config.toml
encoder_arch = "vit"
model = "masked image model"
rotation_deg = 5
method = "mae"
encoder_norm = "layernorm"
encoder_activation = "gelu"
encoder_fused_qkv = false
encoder_bias = "all"
encoder_qk_norm = false
encoder_dropout = 0.1
encoder_positions = "learned"
decoder_layers = 6
lr = 0.001
epochs = 19.3
final_lr_fraction = 0.01
Rows from block 0 of the decoder of a small masked image model, named by matrix and row number. Rows with one number belong to one neuron. Each number is 50 + 15 x the weight over its row's rms, rounded and kept within 0 to 99. All counts start at 0.
After each neuron's rows are labels from the 100 images, of 14848, where the neuron reaches its highest value: "responds to" is what is common among them. Only what is clearly more common there than usual is listed. The data: rendered made-up planets. In brackets: how many of the 100.
# fc1: MLP up (decoder.0.mlp.fc1.weight, 512x128), inputs 0-127
# fc2: MLP down (decoder.0.mlp.fc2.weight, 128x512, transposed), outputs 0-127

fc1.345:39 77 63 39 45 30 38 25 41 65 48 64 58 53 35 68 72 39 49 50 42 31 63 55 63 63 56 53 52 42 65 54 36 32 61 58 89 66 56 50 68 52 29 63 42 36 49 46 39 41 58 57 67 37 46 29 43 14 14 41 40 47 46 66 44 57 75 63 30 47 07 46 09 49 44 43 44 42 61 21 58 47 49 45 59 72 54 36 62 37 61 55 55 60 37 56 46 63 76 68 84 59 53 60 43 44 32 34 34 29 42 27 46 53 62 25 42 23 50 36 37 59 66 53 54 55 64 76
fc2.345:60 39 52 67 43 56 49 58 43 56 68 44 43 26 69 48 20 66 54 39 46 89 64 46 56 33 44 16 66 28 39 30 60 44 54 57 52 49 52 51 70 54 27 85 35 64 61 38 61 33 27 62 07 60 40 56 25 55 50 41 42 55 48 51 45 46 51 55 33 51 57 64 69 44 58 67 30 56 39 31 60 52 52 61 16 47 49 41 41 42 84 19 67 46 43 42 48 42 53 63 52 67 70 64 46 46 53 67 80 75 43 52 30 21 82 74 38 56 55 56 52 66 42 57 24 54 42 51
responds to: rings (77); banded gas giant (37)

fc1.330:56 61 36 63 53 68 65 40 37 56 21 32 37 53 49 32 66 20 84 46 43 58 49 51 76 28 12 70 69 55 29 33 56 50 72 62 28 34 50 44 38 36 25 43 42 66 59 54 38 32 65 43 36 52 36 67 43 44 67 37 73 39 53 56 68 46 73 49 71 53 61 28 59 67 54 62 41 27 50 29 41 43 37 71 33 45 53 48 31 52 56 43 79 41 61 35 59 59 78 36 46 26 56 39 56 67 51 52 65 39 60 40 60 60 64 25 44 69 22 36 23 55 66 64 40 76 50 59
fc2.330:54 50 53 37 44 63 58 83 48 00 67 34 52 24 42 63 45 40 41 66 61 35 52 41 41 41 82 52 29 20 49 37 54 51 54 49 50 53 71 52 77 84 59 40 46 71 45 62 68 43 64 43 63 54 49 41 51 62 64 41 46 67 64 56 42 48 60 43 60 57 56 68 53 28 52 49 39 42 63 57 45 32 40 50 52 54 54 52 61 58 36 64 32 00 32 59 44 51 45 39 39 55 41 68 75 61 54 32 36 60 49 70 55 27 49 46 47 14 46 76 71 44 42 36 59 24 56 53
responds to: full (69)

fc1.167:46 57 75 63 59 41 43 55 57 67 57 44 22 53 52 42 49 63 45 53 43 31 44 55 46 54 50 36 57 42 61 44 74 46 57 81 56 56 61 34 45 20 41 18 44 47 39 30 44 45 27 46 56 47 46 60 51 44 46 52 43 56 48 39 31 23 30 26 60 70 74 85 75 63 45 48 45 72 48 76 81 49 73 35 45 57 48 48 43 48 40 66 44 62 55 78 27 40 30 20 36 33 10 07 40 49 40 32 72 50 64 65 44 28 34 67 53 69 47 68 55 29 45 33 54 42 38 47
fc2.167:63 44 57 51 40 74 59 50 47 38 38 59 66 33 68 73 22 40 36 65 75 65 36 59 41 42 87 48 52 73 57 40 33 43 43 62 42 63 41 48 40 34 27 74 41 84 54 46 61 63 45 49 65 74 38 68 15 54 58 74 66 34 51 58 46 43 37 55 49 60 67 51 45 63 43 44 74 55 52 13 30 37 35 73 34 35 20 36 51 43 57 36 53 18 31 43 63 52 53 44 30 36 65 38 46 61 57 60 67 63 34 30 38 76 64 44 54 32 74 55 78 76 48 60 40 46 46 49
responds to: banded gas giant (94); full (62)

fc1.458:57 34 52 43 63 27 42 87 59 53 66 55 38 60 32 72 56 55 28 52 33 50 29 30 54 61 55 29 57 18 58 48 48 27 49 45 62 45 48 60 45 38 55 57 37 39 54 37 55 56 34 55 58 46 61 49 36 86 50 76 45 53 34 77 58 32 46 52 51 66 40 57 81 44 36 40 14 69 24 37 43 32 51 63 62 42 59 57 62 34 53 59 58 47 49 17 30 43 49 33 63 41 57 99 57 52 49 52 78 36 48 66 18 42 57 40 37 64 70 53 55 38 75 41 61 23 61 51
fc2.458:62 45 56 66 32 59 52 34 63 68 55 53 47 51 73 38 51 38 57 56 65 47 94 37 60 46 51 53 52 83 48 43 47 45 55 45 57 39 23 32 35 52 46 46 60 31 43 78 32 59 46 38 29 35 53 37 73 29 33 43 38 26 58 31 44 48 56 54 45 57 35 66 25 47 59 49 58 63 58 88 65 63 37 35 74 71 68 62 59 53 56 56 54 74 44 46 79 57 46 71 64 57 39 16 17 33 12 47 32 25 43 19 70 52 51 45 59 47 30 60 32 52 47 48 38 63 41 68
responds to: lava world (68); crescent (58)

fc1.362:62 50 63 73 51 50 56 78 35 54 46 49 49 40 39 50 75 75 69 74 54 48 39 20 39 57 70 60 45 40 71 31 61 21 30 36 76 48 57 34 47 64 63 75 28 49 53 60 46 32 40 64 36 61 54 66 40 84 64 46 62 30 43 63 55 52 72 72 76 56 57 51 75 40 29 31 59 83 45 54 45 71 22 42 68 60 72 45 53 57 34 68 48 61 46 40 75 44 27 45 62 55 54 75 64 63 23 36 47 40 48 66 23 56 33 22 41 57 72 47 62 56 52 50 40 43 42 36
fc2.362:61 49 58 44 39 51 46 50 35 60 31 57 55 59 70 61 16 39 50 25 45 48 60 79 85 68 59 54 60 51 45 71 48 44 58 44 44 59 46 58 43 36 58 40 74 06 23 70 44 55 69 75 35 48 80 49 65 06 31 53 29 36 51 20 56 72 54 67 55 38 36 44 63 44 48 70 57 55 46 62 67 36 76 42 68 41 50 32 47 42 49 40 51 52 77 33 16 42 48 36 52 36 51 31 36 37 55 79 41 26 45 40 52 59 50 56 74 58 48 66 36 33 44 55 66 67 42 48
responds to: lava world (66); gibbous (52); ocean world (34)

fc1.24:50 55 51 43 39 50 45 77 66 50 30 75 50 62 52 58 43 67 71 67 37 39 63 51 41 34 50 45 65 46 55 73 50 42 52 61 47 72 40 36 39 49 48 48 52 32 56 56 67 41 23 28 42 40 54 43 57 60 21 54 39 74 56 20 58 37 31 06 41 41 56 73 46 39 62 62 47 63 74 70 60 67 51 62 70 57 85 50 81 54 56 64 41 48 54 60 44 80 45 35 28 22 13 33 39 45 33 55 36 36 38 50 58 44 26 59 38 16 42 34 28 61 39 54 66 37 60 71
fc2.24:49 40 56 53 47 69 66 26 34 68 58 20 52 37 21 47 47 19 49 48 40 64 62 69 89 76 73 46 56 41 55 62 56 51 57 40 62 47 76 34 56 49 36 82 45 47 87 26 30 60 84 66 42 59 24 43 40 44 71 72 68 49 38 53 33 50 51 36 54 40 28 75 75 46 45 47 40 42 36 49 74 45 30 51 46 52 31 47 40 46 74 57 33 38 42 36 49 40 60 71 79 54 43 37 40 40 37 39 63 60 45 52 58 51 51 68 48 56 68 61 68 20 74 37 32 48 50 39
responds to: rings (61)

fc1.393:31 47 95 54 70 58 27 58 66 54 45 72 45 64 39 63 56 50 44 63 50 50 52 42 62 66 57 67 51 53 30 60 58 19 37 56 44 61 55 35 58 21 38 31 56 39 68 52 43 29 42 40 61 36 52 50 48 30 47 31 47 47 61 44 48 40 94 89 55 77 63 66 46 60 94 53 68 46 61 42 62 57 64 63 53 56 38 57 78 53 64 77 51 65 61 78 48 12 19 42 51 57 29 49 53 33 39 41 59 44 50 42 52 44 65 45 50 62 27 42 36 31 52 27 37 52 43 43
fc2.393:35 51 53 40 49 54 19 27 56 88 51 60 82 71 45 25 70 66 61 53 36 48 70 60 49 55 40 46 70 19 60 73 49 38 34 61 37 53 52 57 40 53 32 72 37 54 53 57 60 45 91 60 76 61 48 72 62 65 28 51 85 35 37 57 29 34 54 51 49 35 56 25 57 82 70 50 43 40 30 34 56 71 55 43 30 57 43 47 70 62 52 57 50 38 48 27 51 46 53 53 48 48 51 58 47 63 56 45 66 42 55 46 30 51 44 23 38 86 64 80 57 41 77 35 34 55 60 48
responds to: full (54)

fc1.0:47 61 61 60 49 54 45 50 65 76 68 61 52 66 58 40 49 54 52 66 29 69 71 61 57 44 40 59 52 43 58 46 63 35 48 47 57 52 46 57 41 45 40 34 48 25 32 47 44 44 58 74 36 51 27 42 31 51 55 58 45 24 64 54 83 26 24 32 42 76 70 78 69 68 78 68 43 77 59 66 79 47 78 27 51 58 57 50 60 66 52 58 41 65 42 45 37 87 52 22 44 31 12 31 27 48 29 36 74 37 46 49 42 56 59 53 52 38 43 66 41 16 50 31 28 60 56 39
fc2.0:63 46 51 59 62 52 78 53 39 19 59 32 58 42 46 56 53 38 58 63 58 42 57 45 45 29 58 45 53 43 67 46 53 64 52 33 56 54 58 54 73 24 20 76 51 81 61 61 41 52 08 59 67 41 58 52 40 47 32 66 72 61 42 42 39 42 50 42 50 44 35 65 41 28 52 41 71 29 49 19 25 46 18 74 48 47 44 63 39 27 38 38 49 33 57 54 93 50 38 45 37 31 35 49 53 47 52 62 63 71 57 61 52 64 50 46 48 09 59 44 69 78 54 71 62 70 33 79
responds to: rings (100)

fc1.69:37 61 65 55 52 59 43 61 61 64 47 57 30 73 53 51 39 53 59 67 35 54 45 48 48 44 49 55 43 44 54 59 50 45 39 57 42 80 55 56 46 32 33 39 47 43 49 33 67 47 19 51 26 71 52 56 43 32 31 32 40 45 49 50 59 58 80 53 34 12 31 41 40 27 35 49 50 63 54 69 44 48 48 55 57 42 41 27 70 50 44 66 64 68 59 55 69 66 94 68 93 58 57 63 43 44 13 34 72 42 46 61 33 41 48 48 42 68 04 41 37 07 30 49 35 36 41 53
fc2.69:56 60 35 49 48 44 58 40 32 39 51 37 40 03 43 49 72 26 77 22 57 41 58 41 70 50 40 73 53 62 73 66 42 56 49 43 54 35 75 42 54 90 69 27 46 48 42 57 54 62 86 73 66 27 52 48 66 40 46 43 51 44 42 59 77 71 51 49 57 44 37 37 52 40 42 44 51 42 30 66 39 55 54 43 62 69 27 52 41 42 42 54 35 34 46 57 01 54 45 55 73 49 52 64 58 51 39 41 36 36 63 34 57 33 28 45 52 37 87 43 57 72 67 30 71 59 67 56
responds to: banded gas giant (58)

fc1.300:46 72 81 67 68 66 53 51 48 71 41 65 50 64 25 44 54 53 57 66 39 52 68 64 48 41 43 61 56 67 60 65 43 23 29 38 52 58 56 61 51 28 33 32 50 39 34 32 49 39 47 54 30 53 63 42 40 25 40 58 40 42 51 52 80 56 38 26 20 39 51 56 26 49 77 61 52 46 62 56 69 51 65 45 64 61 46 41 53 55 37 55 44 51 36 72 48 99 97 53 60 37 43 34 31 62 40 35 54 51 44 59 42 67 67 27 41 52 29 61 29 43 59 44 45 45 64 35
fc2.300:49 29 46 49 41 38 38 45 69 26 64 46 38 28 73 51 59 07 66 52 46 30 19 56 39 30 50 42 43 64 52 39 99 77 58 46 45 67 62 57 70 45 51 72 70 71 62 39 66 55 34 51 42 28 60 36 20 48 47 67 69 43 36 36 80 41 38 49 46 52 57 62 38 47 56 44 42 53 59 63 43 33 44 59 63 38 32 37 46 26 44 54 45 34 67 29 84 58 48 42 44 47 65 55 48 61 51 67 80 73 50 67 38 48 57 43 44 05 44 34 34 66 41 56 51 60 50 64
responds to: rings (97); glowing rim (74)

fc1.398:36 49 63 49 66 57 62 30 58 76 75 55 58 80 64 47 57 53 67 47 51 44 56 46 67 62 41 70 55 56 56 44 57 46 45 49 54 56 48 52 54 53 35 24 49 40 17 38 39 64 49 68 43 60 58 55 30 42 36 42 35 36 45 70 34 13 35 75 47 81 46 74 70 53 46 58 45 76 61 56 71 48 62 29 45 71 44 57 62 58 44 79 78 59 50 80 90 58 37 33 40 44 22 67 30 44 31 32 57 41 71 39 36 24 54 27 52 54 24 59 51 30 28 43 40 47 65 35
fc2.398:49 52 47 52 47 44 67 82 31 42 51 51 41 52 41 44 41 37 16 49 45 64 43 72 56 43 73 39 55 46 68 71 35 55 59 36 53 49 54 39 56 44 39 42 79 77 71 54 48 54 49 60 60 64 64 56 46 38 37 38 63 36 61 35 26 68 54 58 64 62 71 91 59 50 55 66 67 55 64 47 39 26 48 57 51 54 44 49 53 33 63 43 40 41 30 26 20 26 62 23 27 11 44 35 21 76 29 62 30 61 53 59 51 72 56 71 46 76 78 49 56 35 57 49 53 77 37 30
responds to: lava world (69); full (68)

fc1.140:22 49 40 19 56 60 38 32 68 75 39 64 45 67 21 22 33 48 39 36 59 30 49 56 50 58 44 50 52 40 29 57 21 75 68 41 34 40 65 90 77 71 46 42 27 63 44 36 70 60 54 62 43 44 35 62 53 43 46 40 44 32 48 72 24 59 39 45 44 46 59 73 46 64 66 59 69 71 56 26 47 60 37 54 59 62 71 25 59 63 38 44 62 48 68 59 56 51 84 50 55 51 38 52 50 44 51 59 65 47 63 56 72 56 83 67 58 66 25 62 32 34 44 68 54 71 29 35
fc2.140:75 31 49 56 57 49 37 08 55 40 92 46 64 53 55 64 72 60 40 46 32 51 66 47 57 38 29 70 55 60 58 01 77 58 47 49 46 39 45 38 38 67 75 65 34 59 64 33 66 54 44 21 23 53 36 60 39 60 61 35 60 42 49 55 63 61 45 48 58 48 67 29 34 60 34 62 71 36 38 47 45 63 42 59 32 54 59 65 52 49 81 29 39 43 81 21 46 57 53 56 58 57 47 45 51 46 50 26 44 70 37 36 48 44 22 51 36 28 68 46 46 65 57 27 44 17 64 49
responds to: glowing rim (78); moons: zero (58); full (55)

fc1.135:80 65 34 19 07 41 43 83 39 61 42 53 72 38 66 50 52 46 72 48 28 57 78 70 45 61 44 33 43 32 47 99 44 77 70 53 65 58 52 52 35 33 47 43 23 40 51 42 43 34 65 63 75 45 28 72 37 45 27 67 28 45 44 53 64 35 38 60 26 38 42 58 55 51 57 64 48 65 48 50 61 56 36 48 54 38 71 44 54 35 47 45 58 37 48 44 49 53 36 45 55 75 68 63 60 44 46 56 38 36 43 37 63 45 45 68 55 86 48 40 32 50 35 50 35 31 56 40
fc2.135:44 55 62 43 63 26 40 55 43 34 44 62 25 64 44 49 59 43 18 67 46 30 55 46 38 47 43 59 42 41 56 28 52 64 49 50 31 61 39 35 66 86 68 37 80 58 62 66 73 37 50 59 58 67 62 44 67 59 30 73 64 71 40 50 28 66 60 53 58 51 45 38 36 42 57 46 61 45 54 69 52 41 64 28 44 50 28 51 64 55 27 82 57 55 74 48 34 50 54 31 49 43 38 28 71 72 26 37 45 42 35 39 42 95 28 32 67 52 30 64 52 07 65 68 50 50 47 30
responds to: rings (100)

fc1.368:44 46 65 57 51 48 42 47 85 47 29 70 61 85 52 64 53 38 54 48 49 41 58 47 23 39 32 37 65 45 48 61 54 40 59 42 46 71 28 49 52 19 30 55 53 58 35 74 49 53 22 34 47 45 52 65 48 42 01 35 33 66 41 28 41 96 91 74 54 61 36 75 38 42 68 43 52 58 56 58 44 57 41 63 52 55 59 46 80 66 41 68 78 53 46 55 13 22 61 52 62 52 36 46 39 43 33 48 50 37 51 48 47 44 59 40 54 40 44 32 47 52 39 39 32 34 45 64
fc2.368:54 67 44 40 56 33 47 48 27 67 53 44 36 50 49 42 59 72 53 44 56 54 53 54 70 51 35 55 47 47 37 49 44 55 52 50 47 50 33 44 53 62 64 49 76 59 60 48 65 42 63 66 40 54 60 51 39 64 55 52 72 60 35 52 00 27 53 62 55 28 28 16 43 20 50 41 37 51 72 42 34 65 55 22 55 47 69 51 64 53 58 35 53 60 74 33 99 37 39 44 57 99 60 64 49 62 57 51 48 53 38 67 41 75 47 72 53 80 38 67 44 24 50 77 65 55 57 50
responds to: full (52)

fc1.78:24 45 67 58 53 41 49 57 75 43 49 71 54 76 64 71 53 39 63 59 33 46 66 46 57 48 44 53 50 46 58 35 49 43 40 56 54 62 45 59 53 19 22 55 50 58 21 52 47 48 31 59 39 49 37 48 37 38 29 40 32 54 51 44 17 71 91 74 62 83 54 70 33 50 65 52 60 65 75 54 49 48 72 58 66 54 66 45 67 47 57 79 87 72 58 71 00 26 59 62 59 43 49 56 51 59 24 52 51 47 57 37 46 59 58 37 42 35 25 46 51 25 43 45 44 39 56 56
fc2.78:43 61 54 33 43 59 42 28 23 72 55 68 66 54 26 47 35 44 38 45 60 47 63 64 48 69 46 31 68 42 58 64 51 43 49 59 40 51 18 44 52 98 49 67 54 41 60 65 89 58 66 44 47 50 59 51 48 70 57 59 54 64 43 41 22 43 51 60 47 19 37 36 43 29 43 60 32 46 40 50 58 51 43 40 47 57 79 43 60 70 53 35 24 42 60 31 90 49 31 43 65 87 62 66 37 58 69 46 35 33 50 74 51 71 42 66 55 89 24 53 56 43 57 64 44 35 53 39
responds to: lava world (87); full (82)

fc1.312:41 52 48 49 54 46 56 97 54 58 77 48 47 38 47 64 68 48 49 68 63 49 50 69 65 57 81 75 63 48 31 44 57 67 63 69 57 41 44 45 63 26 53 61 44 38 25 32 34 17 58 40 26 51 32 24 61 44 38 47 52 18 42 39 42 49 55 38 64 40 49 43 52 63 45 74 72 56 33 61 54 42 61 62 51 70 52 63 55 68 47 45 49 71 65 58 55 58 64 59 59 52 37 36 44 00 40 43 30 45 30 43 47 40 21 37 29 48 31 12 67 53 56 62 38 55 43 32
fc2.312:38 46 38 50 62 69 26 54 53 55 27 60 39 54 30 65 34 24 53 58 39 29 56 33 77 56 48 42 49 52 36 38 46 58 53 49 54 64 32 62 43 18 66 79 31 28 55 60 19 32 69 44 56 61 24 75 69 48 48 71 68 51 50 39 42 49 55 54 38 50 35 48 85 68 46 45 68 48 72 55 49 49 60 68 61 26 27 40 57 53 62 68 78 43 92 34 51 47 50 41 42 64 41 54 69 25 73 55 66 40 38 34 16 54 48 45 37 56 57 68 64 48 65 40 62 33 64 21
responds to: lava world (44)

fc1.245:44 44 41 32 55 56 60 79 83 80 74 68 42 80 52 39 57 82 50 57 57 72 61 54 50 51 40 49 51 36 46 40 77 54 47 46 29 31 45 37 52 35 38 17 42 58 53 43 52 46 27 43 56 68 55 47 48 48 49 25 40 66 38 45 33 58 91 69 39 18 45 61 54 34 39 60 49 57 45 68 55 58 61 35 63 50 46 67 57 70 60 61 67 59 51 72 54 52 86 69 79 69 56 40 41 26 35 34 79 38 36 66 31 24 43 55 48 62 39 59 53 43 31 32 33 45 28 40
fc2.245:54 46 46 47 47 42 40 78 41 67 52 37 62 48 61 66 44 40 42 29 31 55 11 41 51 12 53 31 65 22 42 48 35 59 32 51 44 59 63 68 51 51 58 57 23 39 35 55 49 34 38 74 35 29 15 71 45 49 55 81 19 61 34 52 56 46 54 55 34 42 43 61 50 50 50 72 43 69 61 40 67 48 40 35 10 53 72 41 70 60 44 42 69 46 59 63 35 46 49 49 64 64 48 80 74 53 61 78 80 67 51 56 30 45 73 67 64 42 41 38 61 60 46 44 56 57 27 71
responds to: banded gas giant (98); full (57)

fc1.193:49 70 82 59 46 31 38 39 50 62 46 64 53 60 31 46 62 57 50 57 58 38 52 41 48 81 39 86 48 21 37 55 52 37 73 89 99 77 67 50 38 38 39 52 61 46 39 24 35 19 51 68 47 59 35 50 29 32 39 38 64 36 37 57 33 57 69 69 55 61 47 48 46 43 45 39 63 61 64 40 34 60 55 46 52 70 49 62 52 43 50 48 67 56 49 51 55 38 58 54 60 68 43 82 36 43 42 27 62 42 56 41 27 37 48 18 49 45 15 26 51 55 42 54 41 48 41 28
fc2.193:62 46 39 42 56 54 46 66 54 30 56 37 50 55 21 53 43 27 62 63 31 63 62 70 81 27 81 52 65 63 39 30 46 48 51 44 48 51 54 80 61 15 59 53 59 35 60 45 46 58 42 50 45 47 62 73 70 61 47 56 38 52 64 63 42 53 50 51 46 46 54 35 31 57 61 53 85 32 73 57 10 56 42 34 22 61 26 51 74 40 61 56 32 73 54 39 39 46 57 46 57 52 34 39 48 32 68 40 54 27 25 35 64 46 63 83 53 07 24 46 71 37 64 49 58 59 62 66
responds to: lava world (42)

fc1.266:10 26 38 04 35 63 59 34 38 61 52 41 49 51 53 41 75 30 60 50 50 37 41 63 48 26 30 60 48 68 39 45 18 68 87 67 36 51 52 61 57 61 37 51 36 51 34 52 28 43 46 41 44 44 68 50 38 53 30 22 59 50 50 52 27 42 49 41 68 57 74 29 37 49 70 46 59 53 42 60 34 48 63 54 67 33 50 31 25 24 42 45 79 71 50 68 45 88 48 52 53 70 70 53 60 67 65 53 31 45 56 78 51 43 59 52 42 60 46 67 38 67 39 54 62 76 47 47
fc2.266:60 30 41 32 44 59 31 18 31 45 47 64 52 55 46 57 55 70 55 49 58 40 69 56 51 57 54 65 53 00 32 14 79 72 65 59 51 43 51 33 44 41 53 59 44 61 67 50 85 32 58 54 40 65 49 45 51 56 69 40 54 44 51 47 53 76 51 52 55 54 34 51 39 53 44 49 50 42 53 55 46 59 52 31 00 48 75 47 64 66 40 40 43 47 51 41 25 43 60 41 43 35 65 67 54 63 60 40 60 57 46 71 61 66 38 70 41 61 45 43 44 22 64 62 37 28 61 33
responds to: full (85)

fc1.235:13 08 12 32 42 46 29 79 31 40 29 71 35 66 31 53 45 66 46 43 37 48 52 65 41 51 59 89 36 00 66 72 73 55 44 40 47 76 63 58 34 36 59 37 63 38 80 45 48 29 48 54 61 55 49 56 50 43 70 72 43 54 45 76 38 52 39 28 49 40 51 68 54 31 48 60 19 69 62 66 73 39 68 53 60 42 64 42 64 48 56 67 30 49 53 53 59 53 65 46 54 60 55 43 47 53 54 49 49 42 71 72 49 39 56 54 50 45 56 62 45 30 33 42 53 61 51 60
fc2.235:43 47 34 63 61 50 49 22 41 50 40 73 31 78 54 45 89 48 63 62 75 43 62 60 87 72 28 61 60 58 39 49 03 40 61 38 63 49 36 45 61 26 35 67 42 58 74 64 66 60 36 66 57 40 49 62 64 58 52 27 58 37 59 35 36 73 41 44 54 44 67 33 47 54 36 45 45 49 74 32 50 55 53 49 36 70 43 40 32 46 47 55 84 47 42 47 37 44 51 55 41 36 55 52 74 40 46 44 52 44 36 31 53 49 36 53 36 35 49 21 35 72 99 65 56 70 49 71
responds to: lava world (38)

fc1.381:82 21 26 10 39 48 39 49 42 36 30 61 34 60 47 27 51 58 69 57 56 63 62 50 31 48 81 41 44 06 67 56 99 99 56 51 47 56 53 48 42 60 50 40 43 45 53 38 51 33 58 61 56 46 43 45 49 32 50 56 29 56 37 62 44 52 63 55 39 56 36 98 66 40 50 46 29 64 58 51 53 49 45 49 39 63 42 39 83 61 43 58 68 36 54 79 52 60 44 48 57 57 41 52 50 37 53 55 33 51 66 69 44 30 71 43 47 55 39 45 51 41 42 51 38 57 45 55
fc2.381:14 07 35 51 52 49 53 57 56 68 57 53 64 56 75 54 82 55 41 37 39 33 48 51 74 62 31 47 61 89 37 63 99 40 17 42 44 45 42 55 59 37 28 57 51 39 60 62 58 68 30 55 45 46 35 47 43 58 35 46 63 41 59 31 44 54 51 49 48 51 55 40 41 56 65 43 42 65 53 20 67 58 46 46 78 57 35 59 14 50 44 55 37 72 52 48 53 68 63 48 44 43 53 47 57 68 41 67 62 48 48 43 66 64 26 70 53 39 50 52 41 78 49 44 45 55 54 64
responds to: rings (63)

fc1.77:35 46 43 25 59 57 68 60 76 91 64 89 71 88 58 40 67 55 50 64 60 53 75 66 50 54 53 36 56 59 47 61 29 48 47 14 15 18 30 72 52 36 24 59 40 52 48 42 54 51 55 42 58 59 56 44 45 22 51 42 48 45 34 65 40 44 45 61 54 78 58 89 50 60 51 55 62 76 58 71 68 56 36 48 44 70 45 43 66 80 42 65 60 53 51 49 39 59 36 47 29 26 45 38 31 57 43 54 63 39 48 55 50 42 68 52 51 66 35 42 34 43 47 53 39 72 36 31
fc2.77:59 40 43 60 46 47 60 50 41 19 66 42 66 29 40 72 69 13 52 21 67 55 71 36 55 47 42 53 70 50 54 55 72 60 52 41 62 39 52 40 83 80 60 67 41 78 66 57 66 50 31 46 52 35 46 63 54 59 37 36 63 56 50 38 50 61 49 60 54 75 56 32 47 31 49 54 71 40 41 49 08 48 45 47 80 35 40 71 61 32 57 25 41 69 30 32 45 67 39 44 45 36 41 56 31 50 28 51 42 49 28 27 63 29 44 39 66 22 62 50 23 76 78 55 65 41 58 47
responds to: glowing rim (80)

fc1.142:75 52 54 85 60 61 49 44 63 51 61 71 44 36 54 63 70 83 58 39 44 34 49 40 45 73 60 67 30 64 59 53 56 20 29 46 42 56 78 44 58 12 61 64 50 52 45 52 36 54 41 64 48 46 42 31 42 26 23 44 49 37 31 49 69 54 53 67 73 60 58 65 29 49 45 39 58 64 51 51 38 65 71 59 64 63 53 52 70 72 35 64 56 41 40 82 61 26 30 60 58 57 57 42 46 26 33 40 64 56 39 41 54 29 24 24 45 39 23 22 46 67 35 54 37 23 73 44
fc2.142:32 61 64 45 58 67 58 88 38 52 36 39 48 29 46 39 21 32 38 51 51 55 58 66 73 63 54 40 71 76 24 46 54 51 49 48 48 53 51 53 58 21 60 44 78 08 43 50 42 41 66 49 35 61 80 62 76 16 55 55 52 53 50 49 45 56 54 50 61 41 33 37 53 38 61 70 49 43 26 57 53 39 66 20 62 41 27 57 29 53 46 44 29 65 71 54 48 36 43 23 51 43 45 39 45 29 63 71 62 43 47 52 64 80 65 60 69 78 49 67 58 25 47 64 77 41 49 77
responds to: full (65); rings (65); ocean world (44)

fc1.271:03 50 57 03 09 32 55 55 48 88 59 41 24 47 75 28 67 42 45 48 57 51 41 48 56 60 37 32 61 36 28 52 30 61 83 54 31 43 65 20 54 50 56 48 35 64 34 60 47 51 64 62 52 61 74 64 63 23 58 55 49 66 65 75 33 53 40 26 50 61 51 34 37 84 41 43 45 45 66 33 49 40 55 45 39 64 27 57 52 38 49 34 71 53 57 64 33 36 69 45 43 40 44 77 53 60 33 64 70 46 52 37 49 61 48 44 58 57 53 57 55 56 59 57 40 68 63 44
fc2.271:60 49 42 52 48 46 36 09 47 40 61 51 68 57 25 62 42 46 66 45 54 41 41 35 42 39 52 30 50 32 42 09 67 57 56 52 60 45 43 48 38 31 63 55 50 56 80 19 22 41 47 24 44 57 28 64 14 56 48 44 48 49 34 36 69 65 51 54 51 81 71 73 44 57 56 46 84 42 59 59 60 58 52 74 39 46 76 60 58 87 70 34 39 53 70 43 73 67 58 65 47 63 33 46 63 49 50 24 31 43 39 63 50 48 45 53 50 62 67 50 43 50 46 50 26 27 43 12
responds to: moons: two (51)

fc1.258:42 53 87 59 63 66 38 66 67 65 31 61 61 62 26 54 44 61 66 61 55 55 54 61 48 48 49 44 53 67 57 58 65 12 14 48 62 65 46 44 48 35 30 30 55 37 58 38 37 34 55 41 64 37 46 33 28 33 44 48 32 45 36 58 58 40 97 80 62 80 61 59 58 50 47 40 58 81 79 42 70 60 46 33 45 66 40 46 69 38 59 66 50 47 50 53 64 12 15 31 69 61 34 41 51 41 48 49 57 45 31 56 28 40 76 47 37 57 37 36 58 41 60 50 38 32 60 48
fc2.258:57 43 55 52 57 57 41 45 41 67 34 53 63 86 58 48 56 63 45 54 41 49 54 71 64 71 42 44 61 37 39 53 27 41 47 57 51 54 49 53 20 26 52 70 57 56 45 54 69 73 78 35 35 49 31 60 49 62 30 55 50 33 27 12 29 51 65 60 50 35 62 41 72 73 69 58 56 48 29 44 67 87 61 46 27 54 32 50 66 77 71 51 48 52 38 09 47 32 42 58 49 46 49 28 49 51 50 68 38 23 51 42 55 65 34 36 50 95 67 69 40 24 66 35 60 60 46 58
responds to: full (55)